From a checkpoint of a small image classifier: held-out accuracy 100%.
Rows from block 4, named by matrix and row number. Rows with one number belong to one attention dimension. Each number is 50 + 12 x the weight over its row's rms, rounded and kept within 0 to 99. All counts start at 0. After the name is the row's rms in percent of the matrix's.
# v: attention value (model.blocks.4.attn.v.weight, 160x160), inputs 0-53
# proj: attention output (model.blocks.4.attn.proj.weight, 160x160, transposed), outputs 0-53
v.27 075:49 53 42 56 54 53 57 70 71 30 44 44 61 65 50 50 80 52 44 43 49 41 46 38 62 58 51 52 48 34 48 35 49 53 41 49 50 51 40 33 66 54 61 50 51 67 56 51 78 67 43 54 49 30
proj.27 073:56 58 65 35 72 48 56 51 42 91 67 60 53 52 49 72 36 50 47 37 43 32 49 52 31 49 54 56 33 44 66 55 58 76 50 33 61 39 52 53 57 51 47 67 47 44 44 54 54 25 44 51 45 52
v.28 089:69 60 32 45 46 64 88 60 60 40 53 58 48 64 58 49 63 43 69 72 44 78 47 42 69 49 46 53 49 49 38 44 47 59 41 62 48 52 60 55 60 35 51 41 58 36 23 08 51 59 53 51 53 45
proj.28 114:43 49 55 70 38 54 31 49 50 47 49 47 40 46 69 47 31 50 48 44 68 13 57 48 56 53 57 49 62 62 52 63 48 40 59 43 63 62 50 51 69 53 50 50 61 45 71 82 55 49 50 53 36 52
v.29 064:49 49 78 00 50 45 48 49 42 45 61 65 60 50 49 61 51 73 47 48 49 52 52 13 25 29 57 52 47 71 56 49 59 45 51 66 54 57 51 51 51 44 49 48 39 53 55 30 51 29 53 50 43 61
proj.29 078:37 49 47 74 61 45 53 49 46 45 13 22 37 36 35 46 61 28 45 68 51 50 53 52 54 48 56 50 55 52 51 47 50 39 37 45 51 50 43 60 75 54 59 51 67 36 51 53 42 84 65 47 64 50
v.30 099:50 56 65 46 61 40 46 56 13 34 64 43 45 61 56 44 44 50 44 47 44 49 42 52 55 67 46 50 54 58 68 46 52 33 50 50 54 55 46 51 58 37 00 54 30 31 51 48 48 30 48 48 41 48
proj.30 106:43 47 30 50 52 48 65 40 82 69 37 50 35 49 48 47 74 59 70 52 61 57 52 62 72 52 50 36 47 67 44 45 25 50 60 46 37 62 50 43 55 39 83 49 61 40 43 26 36 56 59 54 48 51
v.31 078:53 40 48 52 57 65 58 55 69 20 51 60 45 33 29 63 48 85 39 48 49 56 46 44 70 47 60 39 46 47 52 50 51 54 71 45 51 67 46 46 43 67 47 51 62 52 52 43 59 58 49 43 56 43
proj.31 082:20 58 45 48 45 60 52 67 48 83 49 66 70 48 25 45 75 37 56 55 50 53 51 58 24 57 47 66 57 50 47 57 59 75 34 51 38 25 49 50 47 43 48 41 46 38 48 51 42 53 59 41 49 41
v.32 040:51 37 49 57 22 47 52 41 40 52 40 49 48 52 63 29 50 48 49 51 51 50 48 55 36 53 42 49 40 75 68 53 52 37 53 56 49 53 51 86 51 54 47 51 24 42 86 57 29 75 51 46 48 48
proj.32 042:56 46 27 32 65 50 52 55 59 51 57 60 39 48 75 29 43 61 79 49 50 32 47 50 51 49 48 62 52 81 49 44 50 50 27 58 46 52 53 51 46 49 64 54 45 49 50 27 50 52 43 48 33 33
v.33 147:50 50 43 38 48 48 57 51 47 55 39 45 49 50 44 50 46 32 50 52 50 49 49 54 35 46 50 49 50 55 66 52 53 54 50 51 45 26 54 57 50 44 43 51 30 50 50 44 43 48 57 49 52 37
proj.33 133:47 43 49 49 14 54 58 54 49 26 51 63 50 52 51 55 52 66 39 54 50 57 57 42 50 46 52 80 31 39 74 49 45 46 53 51 50 61 52 69 58 45 57 56 47 77 50 43 31 60 51 40 50 53
v.34 070:72 50 46 47 56 56 45 28 47 49 59 49 73 49 54 47 51 51 68 49 50 51 29 79 50 59 52 24 49 50 59 48 82 56 50 42 42 58 57 60 53 52 85 61 49 47 50 22 51 63 50 54 68 49
proj.34 092:30 32 49 76 54 47 48 69 87 59 61 49 46 48 59 67 51 50 50 42 58 69 74 63 50 49 51 53 67 41 36 60 49 54 51 54 35 51 49 31 25 34 49 32 50 40 37 48 57 49 45 47 49 55
v.35 068:37 51 51 50 25 54 31 56 53 50 49 60 56 92 55 42 50 46 50 50 58 54 58 47 48 47 36 23 34 50 26 54 61 46 49 50 48 47 58 49 54 55 51 50 39 63 58 59 67 50 44 39 45 31
proj.35 074:54 23 52 63 68 51 53 57 45 62 52 49 37 48 47 47 50 50 57 43 61 62 47 46 54 45 44 50 42 53 50 49 38 39 50 49 33 71 49 49 52 20 55 42 51 46 52 46 39 39 46 65 48 30
v.36 054:47 50 38 47 38 32 65 49 64 24 49 59 50 49 37 57 53 51 35 47 52 48 52 76 53 20 51 22 41 50 63 48 50 51 53 49 51 45 77 31 54 45 50 54 71 51 45 54 57 59 57 52 48 41
proj.36 055:48 53 51 53 54 57 47 50 39 53 58 80 46 53 49 46 37 50 63 47 45 52 51 54 45 53 49 55 47 55 52 65 50 52 57 81 13 51 51 43 45 39 42 37 51 55 37 50 42 51 47 56 72 34
v.37 089:49 38 49 40 49 99 45 41 53 47 52 50 50 58 51 49 57 46 47 48 52 58 48 57 46 49 50 59 56 50 42 69 49 79 42 51 50 54 49 54 50 55 33 50 70 64 48 38 53 55 49 55 48 58
proj.37 109:49 55 51 49 67 55 52 49 28 58 52 51 73 49 54 58 49 50 52 42 46 51 53 62 79 58 47 52 57 42 51 61 51 51 40 38 36 62 50 35 50 46 60 46 54 50 50 57 52 65 59 43 49 25
v.38 072:50 57 56 51 39 52 55 46 45 61 83 37 59 06 49 55 44 50 53 34 54 53 50 57 49 30 51 71 60 60 62 46 56 51 34 37 52 57 55 47 48 48 46 49 55 49 62 50 49 52 38 55 39 51
proj.38 069:34 53 49 50 73 39 67 45 56 22 51 50 37 47 51 66 51 47 15 48 47 26 67 47 28 97 61 52 47 49 45 53 28 52 56 47 48 44 53 30 46 52 52 76 74 53 42 42 58 34 67 55 56 72
v.39 054:51 60 39 73 52 43 50 51 45 50 49 50 25 46 41 49 60 58 49 57 48 49 56 49 53 45 55 49 45 77 51 56 45 49 47 15 55 47 43 49 46 68 53 32 31 40 53 49 50 54 52 30 40 46
proj.39 060:46 36 42 57 11 52 42 60 51 52 40 62 51 52 56 49 41 53 49 67 41 45 50 37 66 53 47 39 49 48 52 50 63 62 55 50 59 58 52 66 89 48 60 65 35 50 47 34 42 73 46 48 52 46